Weights of a small contrastive image-text model.
Model: 11.4M parameters, 64-pixel images, encoder arch poolformer, encoder activation gelu, encoder patch size [4, 4], encoder depths [2, 4, 2], text encoder norm layernorm.
Training: muon at rate 0.0039, 7900 steps, batches of 256.
Rows from block 2 of the image encoder of a small contrastive image-text model, named by matrix and row number. Rows with one number belong to one neuron. Each number is 200 + 20 x the weight over its row's rms, rounded and kept within 0 to 999. All counts start at 0.
Before each neuron's rows are labels from the 100 images, of 14848, where the neuron reaches its highest value: "top examples" is what is common among them. Only what is clearly more common there than usual is listed. The data: larger renderings of crowded toy scenes.
# fc1: MLP up (encoder.blocks.2.mlp.fc1.weight, 640x160), inputs 0-159
# fc2: MLP down (encoder.blocks.2.mlp.fc2.weight, 160x640, transposed), outputs 0-159

top examples: airplane
fc1.546,202,188,196,196,203,232,212,193,186,193,204,195,186,218,153,192,185,217,206,188,209,235,228,177,194,180,223,224,219,215,238,202,197,194,185,191,222,182,193,231,172,200,148,217,211,203,199,200,173,168,193,228,172,199,209,203,177,213,230,203,154,194,262,202,208,198,189,234,185,197,200,209,238,201,198,213,226,174,180,234,190,198,175,211,201,195,186,211,227,183,159,179,231,216,196,179,195,178,223,167,186,238,189,219,193,197,192,212,215,191,183,224,195,216,201,211,202,176,210,195,200,219,191,200,198,160,215,156,203,210,199,191,194,239,178,190,193,235,196,192,179,182,216,210,202,227,204,155,225,199,173,192,187,177,159,179,201,186,209,200
fc2.546,210,168,211,202,199,174,204,212,228,204,175,184,191,188,229,216,199,177,196,199,186,168,212,229,251,192,198,183,196,205,184,207,185,216,205,191,207,189,176,250,214,217,224,230,190,197,247,163,176,204,193,195,223,196,167,200,174,208,206,214,175,238,205,202,219,226,175,183,201,177,208,205,188,234,216,191,216,180,195,198,197,204,228,210,215,180,180,196,211,224,242,173,187,220,187,187,216,208,225,175,229,182,166,202,170,208,209,220,195,216,212,183,200,227,233,171,168,177,193,196,182,204,194,161,202,207,167,206,217,195,185,168,181,172,237,182,186,194,188,207,234,231,226,159,217,203,216,176,183,207,196,221,192,230,218,201,207,182,179,181

top examples: green object; its colour: green
fc1.93,217,192,164,183,184,173,195,197,200,217,212,237,198,215,215,208,164,208,200,188,212,220,200,167,234,217,199,195,206,211,200,209,231,228,163,181,230,163,218,225,235,210,228,213,201,182,207,240,208,205,185,222,178,198,214,215,188,207,220,155,193,181,213,179,193,182,219,181,223,197,231,186,206,187,204,213,188,175,208,215,194,174,186,200,207,209,207,165,195,198,183,210,195,213,195,186,200,186,219,162,208,242,151,166,192,195,208,217,202,211,206,217,177,221,228,219,190,161,217,202,157,152,201,195,177,209,192,189,192,227,208,206,179,203,198,155,206,223,214,192,217,186,175,194,196,169,194,199,194,212,167,246,232,231,218,194,202,194,213,227
fc2.93,190,251,164,216,195,215,211,239,176,212,186,157,184,199,192,204,204,204,196,190,232,218,212,190,204,210,177,224,223,160,189,218,181,207,234,199,210,224,221,193,191,177,178,209,188,177,194,199,211,214,224,212,231,191,190,188,175,219,223,203,190,196,223,210,201,210,180,186,196,208,199,207,198,221,215,184,225,218,187,192,199,190,183,207,211,207,186,190,197,148,215,187,221,237,209,211,181,191,176,156,199,207,177,202,220,206,160,198,186,213,241,212,214,140,177,183,200,236,221,201,172,189,181,205,191,200,156,238,229,214,198,212,197,227,180,229,175,212,213,239,199,206,200,165,153,226,186,224,195,183,187,184,198,206,220,184,195,196,207,191

top examples: airplane
fc1.286,210,193,200,161,176,247,171,202,202,199,194,222,206,179,217,151,195,204,170,219,214,185,194,236,183,192,205,189,232,206,205,215,193,225,192,201,224,178,217,214,184,216,225,228,185,178,212,184,196,215,208,178,211,211,221,222,210,221,207,188,183,170,125,179,197,210,212,178,196,205,218,200,174,205,245,215,182,225,218,203,205,204,206,195,186,186,202,184,194,182,231,211,248,196,204,225,171,194,181,183,198,191,199,233,193,196,204,191,168,173,181,191,200,176,188,186,203,224,191,183,181,169,196,197,191,158,209,186,175,221,172,224,188,222,195,212,170,189,227,184,207,205,214,165,189,183,192,246,196,195,211,205,213,243,216,163,224,212,182,198
fc2.286,204,208,184,221,181,201,204,230,223,237,203,210,199,190,193,176,197,186,180,191,249,250,194,207,213,210,184,172,197,229,227,193,198,184,188,204,200,197,214,221,175,206,180,214,204,194,257,196,151,218,218,165,184,202,204,165,203,171,190,181,194,233,203,219,204,207,209,223,228,201,201,226,248,217,217,144,200,212,209,205,187,216,219,246,186,185,223,186,190,230,188,198,179,197,180,203,204,181,173,176,236,187,188,194,183,234,195,185,205,181,187,209,179,188,194,182,183,187,209,195,195,205,212,172,221,204,198,206,194,189,223,199,213,187,204,181,225,199,190,203,231,190,216,209,174,194,201,194,207,195,202,185,250,182,133,210,187,167,192,202

top examples: airplane
fc1.146,191,215,210,195,171,220,225,190,188,189,208,181,188,190,218,195,173,185,215,191,157,203,201,191,176,206,188,174,184,184,191,209,215,201,173,213,206,208,236,222,210,206,161,226,197,178,227,192,194,199,205,227,219,215,178,180,158,197,186,192,158,183,115,201,175,149,200,244,204,183,195,208,217,188,162,189,222,221,206,231,211,213,201,199,204,211,197,199,212,206,185,190,201,253,177,187,207,190,207,203,193,224,201,181,185,198,193,189,174,175,230,211,207,182,192,179,205,244,177,183,224,212,229,246,213,196,182,195,206,193,176,175,171,219,191,190,237,197,212,205,215,208,214,229,193,190,211,201,178,210,206,216,184,230,195,198,217,212,175,190
fc2.146,197,223,185,229,172,173,203,194,201,225,203,194,180,208,197,178,253,198,209,191,190,173,187,202,193,211,226,206,219,247,220,229,165,194,179,220,202,202,174,197,180,250,196,195,178,206,270,169,197,232,183,179,200,190,190,206,186,226,203,203,169,236,221,200,203,216,201,198,212,198,219,192,185,214,225,194,214,180,185,153,155,222,205,203,215,174,211,208,215,181,233,203,203,227,157,198,198,210,220,155,216,198,175,211,201,198,191,213,216,188,164,171,186,200,221,183,203,198,202,215,188,173,181,187,177,230,209,177,195,225,223,211,182,205,222,208,196,168,213,192,211,218,190,184,185,198,182,154,212,193,211,222,192,210,181,218,202,207,201,213

top examples: green object
fc1.139,150,171,226,161,187,183,172,179,189,184,198,246,206,234,216,181,224,237,204,178,218,218,200,166,218,226,229,184,184,220,202,212,204,213,204,192,194,198,203,206,208,192,193,179,173,207,223,215,176,225,232,194,197,192,215,197,212,185,194,165,185,191,207,183,198,198,231,187,213,176,224,183,190,203,171,223,171,213,203,212,206,212,189,215,208,202,192,233,205,216,185,200,227,191,180,188,174,170,197,164,208,202,204,180,216,187,231,215,225,223,221,217,196,201,201,181,237,186,241,184,174,174,197,178,205,153,213,192,209,208,181,221,200,154,221,186,202,194,169,201,235,164,197,208,204,222,179,183,202,206,159,212,206,184,190,236,193,199,237,176
fc2.139,216,249,204,221,172,223,213,219,224,207,204,183,204,200,196,185,190,206,183,182,220,184,217,184,173,202,161,171,274,203,186,191,208,169,280,210,184,207,201,224,205,180,221,182,172,201,226,197,206,225,207,197,261,186,201,192,173,202,202,213,229,185,210,184,181,197,178,188,181,215,187,188,221,203,171,185,214,181,190,206,205,193,190,180,190,202,199,201,212,207,195,205,189,200,215,185,201,204,212,173,191,190,235,205,206,200,180,204,197,193,186,194,191,201,183,184,210,192,181,229,206,172,198,199,200,202,183,208,195,208,192,218,196,159,195,218,157,205,216,211,243,230,189,180,181,242,172,221,223,200,239,172,206,181,190,174,214,188,239,196

top examples: lamp
fc1.573,183,207,176,187,168,188,198,219,206,194,192,223,187,187,222,185,209,147,185,208,156,204,237,196,209,198,236,215,201,195,192,207,204,212,218,210,196,157,220,203,203,211,219,199,180,183,231,198,192,221,178,182,198,182,212,180,215,168,203,227,177,180,260,192,167,210,201,186,185,216,210,208,215,204,214,215,210,171,214,220,176,152,195,193,200,186,228,196,203,191,188,191,188,214,181,153,209,188,184,178,223,211,202,172,209,199,218,198,183,198,188,237,183,171,214,193,212,200,196,217,186,182,224,179,238,218,184,164,177,212,178,243,189,223,230,193,184,189,229,191,190,194,199,214,201,218,202,194,199,181,214,192,216,143,196,254,195,218,189,172
fc2.573,225,208,206,200,196,221,204,222,216,210,201,185,231,188,198,196,214,181,186,177,199,231,214,202,172,230,212,220,253,194,209,180,206,218,211,206,191,187,217,212,206,195,215,188,218,168,162,196,207,219,227,197,204,204,204,192,204,210,221,216,215,178,198,188,199,181,231,205,217,193,227,200,221,221,185,222,173,203,176,195,176,206,197,178,171,209,203,226,223,216,185,187,209,210,211,185,211,175,170,216,188,184,190,229,191,168,207,206,143,261,171,184,207,204,203,221,201,176,169,241,210,189,224,195,187,216,204,192,196,185,167,158,153,227,203,222,194,203,203,162,175,223,192,191,210,176,211,201,187,225,212,243,193,194,182,160,187,153,175,198

top examples: lamp; house
fc1.130,192,159,178,174,207,226,170,196,219,230,184,198,207,208,213,229,231,202,203,185,204,211,185,206,181,213,208,214,234,194,218,198,196,187,181,181,146,188,193,192,197,189,209,208,188,227,178,185,208,201,232,201,192,204,166,191,230,221,215,181,189,192,238,200,180,232,181,202,190,205,210,197,203,213,220,202,198,189,204,190,202,191,165,180,194,215,213,221,206,203,215,180,267,208,239,239,201,188,222,182,211,230,203,203,168,176,179,204,171,173,206,218,163,181,204,197,215,194,195,175,187,219,212,182,169,210,219,145,196,192,167,201,198,197,167,199,201,212,201,178,220,215,201,196,247,173,207,217,153,201,241,204,180,224,168,208,207,201,192,194
fc2.130,192,193,221,185,191,238,209,209,210,205,195,243,207,152,220,205,162,206,230,215,226,225,217,240,204,178,213,198,190,162,206,222,193,205,182,194,199,175,180,179,205,195,205,157,188,187,178,211,202,190,230,182,194,211,176,225,145,180,233,218,188,217,218,221,187,205,198,219,159,165,231,215,220,181,214,206,181,209,189,217,187,212,212,185,191,234,207,206,211,207,199,238,196,179,183,192,192,183,197,192,185,251,187,254,199,221,197,184,160,185,187,158,176,193,227,233,196,168,193,227,210,182,193,210,212,223,205,201,210,218,208,203,188,175,190,210,196,172,196,173,184,186,204,202,216,218,192,196,195,219,177,207,200,222,176,191,217,199,224,182

top examples: green object; ice cream
fc1.422,220,198,164,207,229,217,189,216,195,207,211,178,205,169,196,219,211,206,204,204,229,216,203,218,166,198,208,143,216,190,170,189,211,208,196,218,206,200,216,207,213,203,197,203,231,202,200,192,215,193,206,227,201,190,198,214,207,243,197,218,219,216,200,241,196,170,182,200,206,205,171,192,173,187,197,194,187,195,205,246,188,213,231,218,226,197,196,194,187,198,188,205,201,186,184,210,224,227,219,210,198,211,146,235,174,218,214,161,183,195,194,175,155,215,202,208,182,171,184,185,198,188,211,184,219,180,184,168,196,174,205,176,235,237,236,196,164,249,225,216,150,214,218,180,219,167,181,212,199,214,185,209,200,207,179,199,197,168,202,233
fc2.422,178,193,199,196,206,189,225,227,242,211,200,192,190,190,198,182,227,203,183,193,221,172,220,218,208,205,170,191,221,200,213,190,233,214,245,209,202,207,174,195,203,201,203,212,169,159,192,215,190,201,204,187,194,190,196,190,211,203,207,231,200,174,189,195,190,212,167,212,188,193,186,219,184,192,184,209,206,203,207,178,228,197,167,210,168,194,213,255,188,171,209,188,238,197,207,200,170,201,165,198,219,228,226,154,224,190,160,211,205,210,140,164,184,188,185,176,194,212,198,253,232,189,196,181,177,216,215,204,238,203,212,233,213,205,177,202,182,206,227,174,212,190,220,229,174,229,194,201,227,187,197,201,217,165,212,202,189,195,220,170

top examples: green object
fc1.82,173,191,207,196,202,205,194,187,223,196,210,202,191,225,216,158,225,204,206,188,225,208,233,176,230,211,203,225,201,192,237,231,204,220,220,203,197,183,217,228,232,174,198,185,190,168,206,222,185,196,225,175,210,180,183,168,193,217,210,183,189,188,221,187,181,185,196,189,201,177,223,157,214,194,172,221,206,218,231,204,181,203,202,216,233,209,188,220,204,193,191,169,216,212,183,155,208,156,169,185,192,223,198,180,205,199,214,200,192,229,235,217,216,202,199,197,232,162,236,231,226,145,207,207,191,200,178,161,195,203,196,238,177,193,218,160,204,208,183,192,241,166,209,168,195,196,184,205,189,185,198,183,218,199,228,213,192,224,191,194
fc2.82,191,194,213,194,163,218,223,179,188,197,198,201,178,202,182,206,201,213,228,184,175,231,196,187,184,197,217,207,175,170,198,205,226,182,243,171,187,212,174,189,188,194,205,203,208,200,210,220,203,217,174,180,258,187,189,166,223,199,182,221,239,171,226,210,185,219,183,192,191,217,185,213,249,194,210,196,205,192,211,230,198,185,187,192,225,180,178,224,227,187,196,151,227,149,177,201,190,232,213,196,226,205,182,223,202,188,213,191,193,221,225,206,173,198,188,210,204,184,180,187,181,209,181,212,198,192,176,212,218,201,197,195,200,175,200,202,192,179,234,215,227,226,186,165,193,211,124,218,227,188,224,224,213,215,208,210,185,184,224,212